From a checkpoint of a small CTC audio transcriber.
Model: 17.1M parameters, log mel input, arch transformer, norm layernorm, activation swiglu, width 512.
Data: trained on melodies that start on their tonic, played by one synthesised instrument, 26041 training examples, 67.8 epochs.
Rows from block 2 of a small CTC audio transcriber, named by matrix and row number. Rows with one number belong to one neuron. Each number is 500 + 40 x the weight over its row's rms, rounded and kept within 0 to 999. All counts start at 0. Numbers have three digits each.
After each neuron's rows are labels from the 100 clips, of 14976, where the neuron reaches its largest size: "peak on" is the class under the peak. Only what is clearly more common there than usual is listed. The data: melodies that start on their tonic, played by one synthesised instrument.
# gate: MLP gate (model.blocks.2.mlp.gate.weight, 1360x512), inputs 171-227
# fc1: MLP up (model.blocks.2.mlp.fc1.weight, 1360x512), inputs 171-227
# fc2: MLP down (model.blocks.2.mlp.fc2.weight, 512x1360, transposed), outputs 171-227

gate.553:534434496544510426446553497425512521535475553475384498469524538529536501533448537511529559473518549479531496491552486579540497484490541531509464603573514523460504519518496
fc1.553:481537483578461472498463454485468496475522563465479515491558499483494504491537487553481524440585532539543572553550536483440488456494473494534501526509458480500570433458537
fc2.553:544533575478466477497468440553507464465531494535422457519528502575527450432519496489450480494525440523523553482528447571472458509491489482480516487496477485532540499519531
peak on: G3

gate.747:495439513521482453521535506468504479457489524494496543542488580533531485489474506462521475479496501503527509430571433480560511439471551480500416541490489481495456589524487
fc1.747:456450494483478550474513501428483463454526464541573549486533538486432536486567503515430526521543501483492562493486400520509540517572403495470576520537523560460520539595517
fc2.747:440501474463537517448494485488550467496513468506514487545532531505499520486492478541493448451525529468526454492438479478505559566522465473457561486523530595449454485434494
peak on: no note

gate.437:483456451440506491585463547499520488516518469530456497459495484527515540439445516532496491440560505556453518503563535513647473484524498495467461472559512549472465444427450
fc1.437:511476508462481467494521494543528522472519433555499444432558579469423514466512550498518494518480494446429462422527520511540487445532469519360543537519520488525419448467552
fc2.437:450508458642481539487532466455431526496519501507495513544499442598457527510521467485471521559472482528537585517465444496424458489553520491539430501445552459465507482484494
peak on: F3

gate.117:528445496439472549476548458462512486545437473528486489510478428457449554510420569521440581463493511439516509498485485466506542526566425557452499475507493509442498476520492
fc1.117:520476475521487588498481506524507475457514452476514502522561456449474422535495541540551552496423437494457475477550540505473476470477532562496471527396507539546496477462548
fc2.117:582518558469495458460476488543512521461488546495438573498537517438529454524515499506454493525543410500465453489520550542474535445559479566530515525562522516510507532486515
peak on: no note

gate.331:477457437491531514464534478501469468519501475537450491494505517494533467508495537527513516429530437577524458528522416493475445557485533509511480577471535536499486476490558
fc1.331:408433550555450498506478491546495496543510518579503515440545422519516510489566504510512518500503528494521548599447478551496547442492469555440508503500486497485511547527435
fc2.331:608553497558461502506578435540500514489444527456477550537552471529466546459477502438475465469451470551544502541482436519460469534493494492503432499453448505460499492516515
peak on: no note

gate.650:473471497476492480514497498486541492536475515500519506579449517501487478446573485422460554533556504534452545519440544513552464469517523482470526553511529517514505517614555
fc1.650:520562510519529467449411530494474615510569491497498487518558512433537535598466515658517527511516517524500538448542493477488525545469507581563446453472533548524540466510544
fc2.650:469558505520472535488487445483490476412511425452512435460482539479422534426516512568458500484459493470440484553444424477467533569511498515459526465520469531493516508458574
peak on: D3

gate.139:479495496491529416527561491535507458437534516541447522524467463549496507490432503562409504536510502528444514441451438459516545483471490574521401476500586533503488561564564
fc1.139:513509514457464478455564498516437509511518412508470357468492529488468493505421560490454487504633527555492487519563416515463486520551492497554474550488524527494531515502516
fc2.139:547461495423539416445478529465406475463439530500488509478523521455535433521549468549541535446538510447587497518502533526463471471468585437457502479464468516481503565457496
peak on: C#4

gate.254:567535461490441509459559546475531517493449433511448484482521412523428480435483482467532521506550543513488501467443486472501550543527491432524444546507536534451550437468539
fc1.254:518472464504525538587522571615450457528466468512528491506522587428404530565438443513517492480523471511521471449481414529505517533476454608497517440518510511492477521506545
fc2.254:499513518442523464439531520473474563529509460480501494472515474443517547517494489517548535461433480455489465480532574486500559486529563502499455546584570475477548420545450
peak on: A#2

gate.150:439580494529499444542508480537479455449448509520505511428500529506521525495482439449534494420491505477508491488427470496502496580530503560420487506491548464481509467463530
fc1.150:465532575534482439522494466493549493509489545515488471380508522485567491457480469457549399488505420552495526469483479442527501496535421524489437481481496492492462446588446
fc2.150:534532446440554497431478448584502477570509404540436463533461467420504421511411504434472473469481483455434495596546479540549397580494521547516566570500506440486496494474546
peak on: C#5

gate.306:527462466450493532650441527518455429485509483486499508544473538491484587458548539462512487463498500539476502407477474426462568496542507478529502504472536545529509461457551
fc1.306:498477566480514511482523519473463490434492443510476407448549546538484490481576516535442483454610507527423576472486446543465587562523503475435549514420464558460516502508472
fc2.306:496525536544520434397524489486555534532486535443472548442504490447507471509519505485580502556433467514536480530514470534434465455476598560498412563470486513416533520570501
peak on: B5

gate.84:454473444491528511439507477473472506579466523452466536481478478532450545483586453470495561541473485544467521513479484524489484487483603553538501563535536449433450440433498
fc1.84:469548563476452507542463551478504497460478533512510503474409476471563531425506474607520534473501592552518536489499508440465561576510483525488490475442545564468485486557472
fc2.84:516529502536473499485480557555418479519515526549479602493488462497507436461526477541565554530429431571532517467533513485430478466501492539522448508466550449452471594498421
peak on: D3

gate.580:508512503515512406425584512490499457541421487541504500513490435485520524542469546468424465496546513516443575506494490478570524494515538576542541501498507478487477516480504
fc1.580:481462502517428480508532541483488462549460522454435471569518446548535566499515471465483437487467474517480442544457506509582596504534477532562547439478491455487472514471451
fc2.580:440530533554530545539462451467456538547486499487519487465508475563498522509485513496516513481512499550507523520495546453502577543453495448552460466540502548493534482537384
peak on: C#4

gate.610:494536560526517512535573462528480420487566497452425460510509492546502531492489500482520579450443546508536478423534440557491498456506560498496447515559472449569391582527455
fc1.610:516492535533431486440508521491506519515417521528543549565486470506483473515547549541457398618488433527480513474499578460444520499488429472532516534458522562510542492529568
fc2.610:406442453571477527437483508446495548576501534538557533516510525520527517529570484605532496593571513630585481477436519422452613495573500492575483502469538534569520504543520
peak on: C6; C5

gate.229:564488501502547437551522407515548464434443476533449544491477544539496536440463514544507481438543540555531494479492438521480462477449475555489404461489479479540463512509468
fc1.229:562444469441492467487460540429500501527479472531486435475545515437541546503529479497481508477552487503533463533444491448495509544478490515533529453506567511498547484475581
fc2.229:549538556490414463469509432459456475495486524444453531488479491465459514392525538492455471387476543547472526568505491546410442558571490526482471506547492563449499563512452
peak on: A#2

gate.319:470546453460506445490572532518523444477486460434444479575481509423487538581502487502540519502515495506555450460509510498480540468484500557512479507537484444471496564528485
fc1.319:454567516572478546507573487500519533539477467548523548452490428557459419591542520505452558501465468514474497521509470506418419585571531565514499598471486474552545492476517
fc2.319:544576571503502494472464551562475514512544541462455529463508488511530539519547507495510509490476502514497498462573500486451507432547531510475509508488608456443411415522555
peak on: C#5

gate.630:466449482518468483475589447569567523486477507520515475484496553503499513482467530432522470535574494434521489466494460469488538498604485604423555491501542502446454508496491
fc1.630:542569596516501531432404452486467428526529501469490431505483517497491510438518494472478501465507460485495499567552647521456496494463505449473505501512465496533503497536418
fc2.630:493419420515424485586493534435494440482473495481468536539505543553513525499438573464464519443496523456493525488505446540510516522508499498502417451482516471467511519494457
peak on: C#4

gate.561:502548487504458531481512506497452586501401514483502529508474516492432470477449486517462420479475546451488586463554502387541562539540499489508483591507563535430511490464531
fc1.561:558491474446499511470538558499501489503500402448413490505544414502454538487509532564447524481548455454505476422526540461506486484599412478498498483497581431521503474471578
fc2.561:528474503596511553493422477530465451563509499569560496518524457591518454550498555568511519490444532498465563508504504433554479466525482430569512491442473516546539507500503
peak on: G3

gate.659:462460467576431486528521511445512468506520473514499516580455514484516493432575507488580547469518498487505538456528439505482463452532525513491468529516498473496453538511523
fc1.659:457477493505432451526542484455471513512486480539524527532475513437507511506527484523599499485503482465497496476515480462500509510512524530459447562507560475470511529501474
fc2.659:515511467479501512544483502490490564409497436570520338492504505518497512446543471600430473478630471522511484526444474453545444566439491426548595483507545509464539507470564
peak on: no note

gate.412:500484558510533531500505523491463594512535458507507533494513491543424465439528537550502463461545559559522539422482402453447565481536465589565384471447570571484511451503447
fc1.412:499442529520485511533431519447529610481500519508470464463539536457465441576518466478482470454485551516530522455462431523562486532505469490514498421451523480505522528527511
fc2.412:472469519526495522494509507462485502478508499397477509501500488500522509464516468521519500460527568602526517554542551497514466444462523512494486514462478540499495438456450
peak on: A#2

gate.141:475459466570502497444495487458490562534527548503471505537453535565538470522487579551464484487542568461496559500452466477605542509493536518567484541508496499487413476568579
fc1.141:403502500467470446474529488466474518573510531461537468573497508527522503538521464484514539472493494412519462502518487464460492556594509475520551500526468440498562533534539
fc2.141:577485489451517486501460489445533433459527467517430550477489489473488489489424515424523429456439464425521473551549543485582465458451527481484463457435501505544477435547499
peak on: F3

gate.433:456498507465537489419434525475463467480463518516405545532441542530467545496553490531496559460505473478509534518458503503488473485482560476523483447564538573468470536528474
fc1.433:559535472466481537554528508458542455464462473515440563493535601544512464499496515436528422470573567502540516446464545435400498544559529459478478497476428523593576450452509
fc2.433:521538497526570497479443499488562514502552534472468421514553487459518443578509525444511588552522504493576399482490556525520509474460544430458384526464581464492488409456584
peak on: F3

gate.71:517477525481455431468607526436443430474530497490516548510419490468546518505482474523484473519521493484505557515462488435497497546506521554540493529459561509538530556534481
fc1.71:508504499471453483543586444500551539522495539522423488455527462534556472520444519426490555480535556509531455506572521509514424448439519478462500522561491503554490415495474
fc2.71:491503515493497467514450522522530450496533538561544448483492506468581522532424459539489514494554496527485513484478488554561544435494425494486586476493473518526519674496490
peak on: G3

gate.359:604510500453497510436593457490514508477487515456482542488505506466458498413574450492456488507624551599512563460497442438466578551606542511530438494524523561516492582549469
fc1.359:391488539481440498505419505498459490493523566539501443492462473571592490535464485552488580592407490485449457579519487520525466491480515513495562521455462488518550494476487
fc2.359:447469473555487502489478521513450496508506485548548596505509490497581448541536484474569557554512493602511529523430495579440458466519444574576459479475559526467507536539435
peak on: G3

gate.508:480443489493539505461451502468490518468485448458530466471575609506501477450524526566526418416500483518533491480483466515596493509505517462480480465489489565555489543504487
fc1.508:495622551527517533560506494529470546502536458513509466501572481492347495469484544690525550431467525442486474482528562462479468561554487530503483545523470591524499463482475
fc2.508:499395459462521538453471545499555504521533449513500543521490501422518481470479464546512501578578566445586480511446592456536514383516530480491550556503535547579452458472446
peak on: A2

gate.575:496537473411464512495525532495541485514489502501525475482425476468474539501502479453511543572491492470486483524503497474533541506553557536426493503518560485450465506463569
fc1.575:512485519488441494454472539531525511545503598498529543511459444449510556499537538496479582529521464526463484473519548423429466530566461550592523550471489500515505423462536
fc2.575:560549597476508436502455487456444437448444485465502470489470522465494473494470468477504462403454459507483480501553543476442435519504492462427461507546473519419547501468544
peak on: D3

gate.360:534551482492480504473557443463474514495474427499484522489589444482463499437484526549519464480496552470457552460481461530592535517487502574473585479468519537505529520456440
fc1.360:542543531535479540482541481530453463467554500511617547530507477473479450531548465592521525514467519475465463485483529468495405499450376466513469472511500529538503497507548
fc2.360:524473473522600484494524507527486433526514486458446492498511564514534540450413619434519428479567513451425451450569539469586593549527545493493538527551480486584525496505541
peak on: A3

gate.88:507399482484510547583492525434446523469484516516515518498478491473502571459546495471523512416463435490517474474520433495488512441517516443447471535516533505545467554444475
fc1.88:534532482464510404488518567482455471547499426485460420490450540494460499475401531544518493452540505462461483502526509450476441487487488506497551531467485515554595512545499
fc2.88:407558490501480496417531544509533531515538514433520485479486509473480569449598544470554457488520523537504524514531447435479554501573439503548452534431486518475567586542488
peak on: B5; C6

gate.28:479463446527473452503514522447472500554413527470517550444501491449491513502483501520431476503541530525484457510420502441534529508519593459489484410459549498545505475477492
fc1.28:488512487523516466497538487569526525565477471579493417485516520469493528519464566488500577537468499443516427522416500514502472563605498482507518576491556511537538494470453
fc2.28:552492498587490449536515480491549538524486524516523530472473469487522454516599486501491506512459482476485485523484476588409460459515464542489367510491525493492521518545527
peak on: F4

gate.52:461466454520452432471555576462519500504468485458498530542515502487541527465493445539523455479569519518494434528522487470422496496582502498534460534536474471461448503437508
fc1.52:522508490532438554536493504545487526605450559474542509530516578548497598495500491441634460531466461415537483517504566486563599560489541482515551495479432472455501489414492
fc2.52:483541530499495507459545485501469585481513439442512508495523519417536514510516536500511513503474469481541474444534524452525490463487447494449484499530581458457536533499568
peak on: no note; A#4

gate.587:523518495451551501589494524434485484493415584450444451506516504471512562491437493603546474384557505472547516533523535430564542507510526441439479476554484525424478540488489
fc1.587:510458452498433450479583563429507524478464472537544462502498424509557431483489467445440533449598534463453454468576549501512533557462421375491556524541460498500410511477497
fc2.587:433494471540526451457480456531483470420547473506537517477561506564469468522517512448519451573453443489511503480492470526439524442578486549476465489431628458562553509500522
peak on: F3

gate.73:474461515507430544552520467442501501456454461516477480513506502535494528385590491572481523523588449621468456441524469505498535492553493498468463571541508613533467500523481
fc1.73:431509517548470520449492467464518503485556435551553543546545415524487491465573444481478537498499456584469499488487432527490485553484442506467498531526464548428447451572481
fc2.73:517467547508604455468423459568481427483483498427477523462553540498489599546456438450500410467479475485532412496547495487472517450473509552442438468499549438504541494458540
peak on: A3

gate.103:483508466479517546454503517502484484513501587556549478551514438559581511549527502469460548578493493541477527493489490480496518502522537494584495565562549491472490520556548
fc1.103:555497473482512483518569461531459543557446568519580456475564456523460512484399505525479486540474488508529534540487531502485504491493500466491512553547518503507514496481444
fc2.103:494506579509517561478465495500515469503555516459468520515490510511512542473504581526396511512480552531523537477576481477513485489468482501498490449491527458473467427466472
peak on: D3

gate.282:543493414512524483550493458388481475483459530501474514540442525501581529498528486444488514488496462473417482534483498507454463568501524495530387432484498481471531505467526
fc1.282:505518499555457545480479528453517572537500467507485477611488380503483545490579554570494552483433514481520520524522535480479472407504598417583426521474472494523560504528466
fc2.282:506403526480494508523501530575516514460579440423467500436462532411453550468497526531512457452533496522502492379504498467496547478452450532510597454480466474538511441482425
peak on: A2

gate.333:486513536533430469509592444549601446509541534518490488511503460455520515459514546489523511509558527551521481562497411472462510523566461564527493461444507508470432556533513
fc1.333:444517474497518591480498568469480522527550540502427570512592478513575445499558508545459577532523494543530550520555477510551527466461504460503437503471485455502533432545493
fc2.333:585528560576500397525514489531585466461516472466554409558511437484483544446500562446500463469515522551469441550546414512454564535563526580504526462558494490451495555563508
peak on: A3

gate.557:546473487498504558533608565417470497457490481497561526547500513487535577531533596516495554539541570532467500411497451498491568487559549527467444590472523516526438521570514
fc1.557:409452461496602430554562494513462514451546477497542555465500509491530467507568457481537490465488527512558445515458498480487537478517523476451514500473504558583510480529440
fc2.557:518461445539449492470432421535530549557481493517498550447560513516457544486517504432462438574511465515480450521468455518507544452495509499500544463405556512550522524481534
peak on: C#4

gate.402:454533500468536456418463468542577543595468551473528463491526460492532490513451461459527528546482502447530447517484571516568492493542527549500500533575442502494546502488529
fc1.402:497541531502506591372553464505427546527491544490514440520493488502513481528527524368461435515506426456483550522532519509507537466519521456527464559494593504474527498540501
fc2.402:485441490540463551563493476467509433487550496486449481513443569526454451488506475540421454464576529552516506533493412502614450575435462491543512486487445496505478459505435
peak on: D3

gate.401:593515484478478458453545477447485450491504528539476444513501548518454530478540557497476461500518521487538551528540475471531520536541558474546475497479531490451526563488482
fc1.401:470465463551502538475494490483476565500473536538471527538489434473485539462543500487480523479533461506504516579491598441495583503508487521512448502491476559508474464557488
fc2.401:526473439557486489508521483524471566492496503495537491505488555536531563525551494534604576543461517541576551482457503504523514473464604523511454577546435528526455543538512
peak on: A3

gate.516:526462501475603486531594507490476541504505498527460543508485476556490465498569532464462531447454478459462456480406471492527525543461555500459430479511503508490506490516466
fc1.516:563473434519490429465462564430497492508457534453469551441474487524505473541528447540469480589497533490514481492529485497417518505533470481574485476476548435484486469483612
fc2.516:457556512466405563424537515558531472516536425433514476459549542467495506403493489459549472527512504492504549499477530522498515500527436527479593567492499490435546529540516
peak on: B5

gate.157:489525551502453517382488446519497508517435512520394489511511509536469514492465547531466518441499533476484532530503483544568533496528567446442508538533471447385476523476525
fc1.157:475475463475506510494581460457527584514484569443498538452526467546463517519526448494499519558507593548513519533487435453507581491540485536599428557388519516522493528505416
fc2.157:508627569528419528433492425497497471522528506517481570547544502558435395462602471512482467453513515530511596513452473543411518496428515476546514473447473466449471477487466
peak on: A3

gate.612:466509510525554445539447458599498484489511524534580491548450479503535614587441527481485535562454513536529488500469427518430548569488488532542427535491569476463557541549465
fc1.612:517517498503474508563527476555502569461531502581450398540471502515462457496489529504434522510497454477467531518463498582528524523536540581507527528518548495489517533542521
fc2.612:546458568497458478452492481428502481532493536416491529485520588474463627419516571493543478380517436553530508501584612437506458484479487446490563537522491485498494515452488
peak on: C#5; D#6

gate.736:493534404459545476412542469479512548511491469490481577519520511478436576535571501527479541462530604453532537467472472477502516521490569532480512567554530467456413527510536
fc1.736:548540531468506557483483519403422459534527501470522492471484518453536438500445527477541521503452536580503436460486543453529462507512447474525520588524511493490517476394554
fc2.736:442471547492566508483509532492481464527566440496453498561514434498489436485485496515540493446494472495495507488504560545517444517435499495487515528459445465502522435493496
peak on: C#5; C5

gate.505:541453461463475504555521520498378461506481485439473487518478493438481545458512597506485512500479537444434526530527465483513489458458466510470476482562507525550545553516504
fc1.505:457471461497489555529436500540400487557472458474489413523484471459438504515457595470564462487484433511453505534538460533536439516483491522505471462548523459522570572543484
fc2.505:500472447429526455535412533451447407430419554540456523457468460506482495464483475588463541489489512532544554514472424504551448469456486469449479449554491566470460536511477
peak on: F3

gate.355:480491447555532483447543509493367521484521515471490459476517484533501456494436505513526447387508422557542577527543546550522572473465464437536501541566450513501492506476408
fc1.355:476422447509475502531470514586510600506574470535507502479471481486553539559525551462479540616480491518471472467496442581565553479489495560473476483475537390502466474583548
fc2.355:498526532508530435449473517485395463447499486434501439496504435502469485540517528547484484422484440528516542468504520446436501488452474452526542464502461503514500531491418
peak on: D#3

gate.762:514460460457511509492504498463516438435492580482460472448521561558497508454525476503525487487443527510547556516502450445476514501467545456530454531517532511506485590471483
fc1.762:528493482525524529498513518502468509590504451456532473445489511451425461494449477385561490434474537538455524492557510454477494503511601508538519550511518455508602474474510
fc2.762:540460480483513416465389562481460505468457473468500490517510529430481539459450472501524499424492503472521432522505494574479513455447493501465531413503499465434573499511473
peak on: A#2

gate.737:503459455540531528488585489459514499504476548496454498547544500514503546496543527570445461534461504436464539485471485431547512454587474510553468483608493459497518494523542
fc1.737:514506545558466522454527464508544535503512508492502518516526415593502482564473537464502462481501593468485526420486494481524463501587513537512414554488524472516440478555451
fc2.737:503545490575504465520500443560468537470427509525470571423528524596488454477445483476498458537494584515488504537483519530475509525444519458492411481485461429510543468478489
peak on: G3

gate.478:510472527478506536501522564478395490481465450536485423588481536477530520441488577504522438494437471522458457425551543500548525430549587426405470533487514546520416478470453
fc1.478:520510411470505478475494467484574548495526473514478484503498540447510504550482485416463562552585520480528534546487519546523599466436536549527451519474530470399455531553473
fc2.478:542436486511524427470482542522436559548518469484517518477529472465501517543493495488610518547468487547510507402445513527443542526478511509484531500532550494466499463502506
peak on: F3

gate.245:572453537509383527515494540454538482497409518538423562565454483466506522434572527457476432515559472505501523384515486455498472432503457450547500498528464448508510523505535
fc1.245:431505491501509563547474518434377514530532431530496546510449477474431502428547481486442518472476450442462514487544572517493502486509480474426549524505573536441522515482495
fc2.245:395472416578584502438554497488511466472465495488538524476489527429518487560458476513521495468464485488458469593491484578519492523544497526542499504475498534482436539511498
peak on: G3

gate.759:496501368496469430477531486398523391491455555536478499541491545456581487422544495572523527474533437526558516573496489510469504469530474501546482540498531574398492606507462
fc1.759:535614528494489476404522451559575434514452512437484501456505433526470526449494519513516501461468510482513497529543482529466482483496476531535458441479495481404512526522516
fc2.759:495565544494402589519521535471488496471509453600486474518494514498479489424536519553474534455495498476513507520403513520500432587493497490488592560485469526551515513507519
peak on: A3

gate.275:518449544519472454563476500497528526559515449446529493508545468513504550438522475463466495477596509507494490452479469506497546500576557543480468499546566547478497585531479
fc1.275:499551513476562419516470556492559524425487523448464592469518526480507528487498527492475481468444517537551538493449480491532535474497462519506569469488492492480427470585540
fc2.275:486534527456530506472502509491516505545567483437493478491463509476473509497433517556472434497494523459459446514563490503514532564447440530509523475488443525511576467523519
peak on: D3

gate.123:521532507520489465531439499501516445559493480449459497456460475505478512553430525487464545522427430506544409516430487475489507474453541543489467467567556476414480496505461
fc1.123:537521521544545499534486484562504539537467509565500520479443462547491527544545553490541408525501464429480431464500499460453501520563475558514456477505547504515568491521469
fc2.123:490448549519564537392499451559413453479504516482466461585470453511569448523520491488477522470500453527505522499495471545490504446513538467502635565492427524513476472500439
peak on: C#5; A4

gate.674:501480456547532562460505549428482514494491530507499448530567510443484465525490460480522519560522456459478491553469511424555531518526506503515510535547525486437529494510527
fc1.674:584501567462476454471485482561482483511511506518515488473491538492485497508545513521465469502480528468496478530541473575435427532523473494505463431497473486549516512499557
fc2.674:540448466454594528455487606413436469442510498459499452542451538480543575505509477524533495415565503481542489505499585456630528492533436440525496513480513524502527462484518
peak on: C2; C#2

gate.294:467445496484455467407622496495512510467550516461573510533509518515547476511526513462518510534535547461519483525514411462535543513551404567511490544476511516458426519462501
fc1.294:494554562588526602490458479536557516497557495556540488528410465508521444532569478461511539487433510546451512431549565547421517534502518465474521497503488470500499487562501
fc2.294:538489513515395503526492546427429475469465447472418542551516540572498575445485467515514497391535505526552544568525511525476494556462443408472467467500514496489507465460477
peak on: C#4

gate.534:450485484508474490499517510463501455490554462519491544568484429496542514506502530484509512516467485503476533489490475475523491562499493513510463510497531460528440546501556
fc1.534:582528512464542513483454487576454532490478494463543480494535500518509551510509472509423468489524511496560510578534536524522481500470479533523564417479461570529501548515521
fc2.534:465491482504508486529502472519476441449514531515454572448537505504494447517479504405515544487470465543484536471501499491512500523460468516495451440452508488520458519457454
peak on: no note

gate.198:464520524481490491568581479500540487527445484550482489507457450471443543581509572492562502505492490423438498458448505449462504447552608562495429539547543518443519453491498
fc1.198:499529534499527535521555523493487483475475509495484463476496472479465528577491506517575565484519483510468471465532554453413526468574588457534429516521527525497532478460518
fc2.198:490472465585451467541509501495564586513420521536548489505513523451481503481497542533550487520524480494470509429463512378515517457579494499554458481448541472543515506529566
peak on: no note

gate.595:438504464518471433459503527514581467467491515572497501581471555514451520552491461492498540583508495566488552506499478518539521472502561510500527532443527505508516504548487
fc1.595:506511486563462538511509558517453476459579474563517484494437467488476522461544476444520506496569475541451518557551472501462436505529518472516502519495484451485532484579499
fc2.595:550501459510513485561599540512521510535480488568552526444446485442444420516489534543547426469475517495465515524546534516517483510514554544517534469479551538451508567576519
peak on: D3

gate.558:479526464506498477521515479434548519425504543501469532564479491479481500496507507506459491514422550562525552528518429566492468503515573486558376550525516538412441507519485
fc1.558:554462533529528567539539488512422540542548519533537480433565517468445581447541549443523455487546523490526560551517436472489534464461487519424541555473478534543461463511483
fc2.558:505481543523499504497474495501518472555461443506447527479453471546496476485524470487515520490562545565625533540518472530456532472485546472467446478491504484409417462512416
peak on: C6

gate.745:452450386579434550482494513513502519558517468529494463515495457564516507477488503424545541501519474550493543498499476517545545456524512469549518524535483517485509507515440
fc1.745:490493488458498433461442565569564504552577518530605461433562551415511560612458517521526537538547466411481449513536464489537558523530572611539516473522536519476528477453566
fc2.745:524459474517393540515465498411480443534505417542527532571492500504447547451510495553475502440537477493493552455511503473493530414448422484486521462531499512502519433476369
peak on: D#3; D3

gate.276:535501520466438472542525604515463507574493517526493513543476448515523428453560566537498463537433498441532419432502500434563495430527545538539383536490588548524517515479506
fc1.276:472534505435440416504483516485460525505494496523524537442492520483463495530450427537468579485513484469541443508459480504517560458522550512481581504575658545479527423560494
fc2.276:473503483539520549546474506405514500563527512497519475552512530488530467531497525491593509488524506507489526536571552437460454474490471475527432516488467486493548546481528
peak on: C#4; G#3

gate.70:524488499479552490487559462508500491463478487489531555505467515488517541491495501502482476514514514466537497460439460500488525548488506514492551481483490532504422541512490
fc1.70:523490468465474521462499484489561503516503499423522484485556537460423435454498486445422482472531501520503511462451462507564601469487502486494454434521480469433527462515541
fc2.70:508563497573450568595581498493573492491534530497538551544521530532479518490503498464488536528438579517493540514556526505503415492509442525559466528442534457597494493490494
peak on: C#4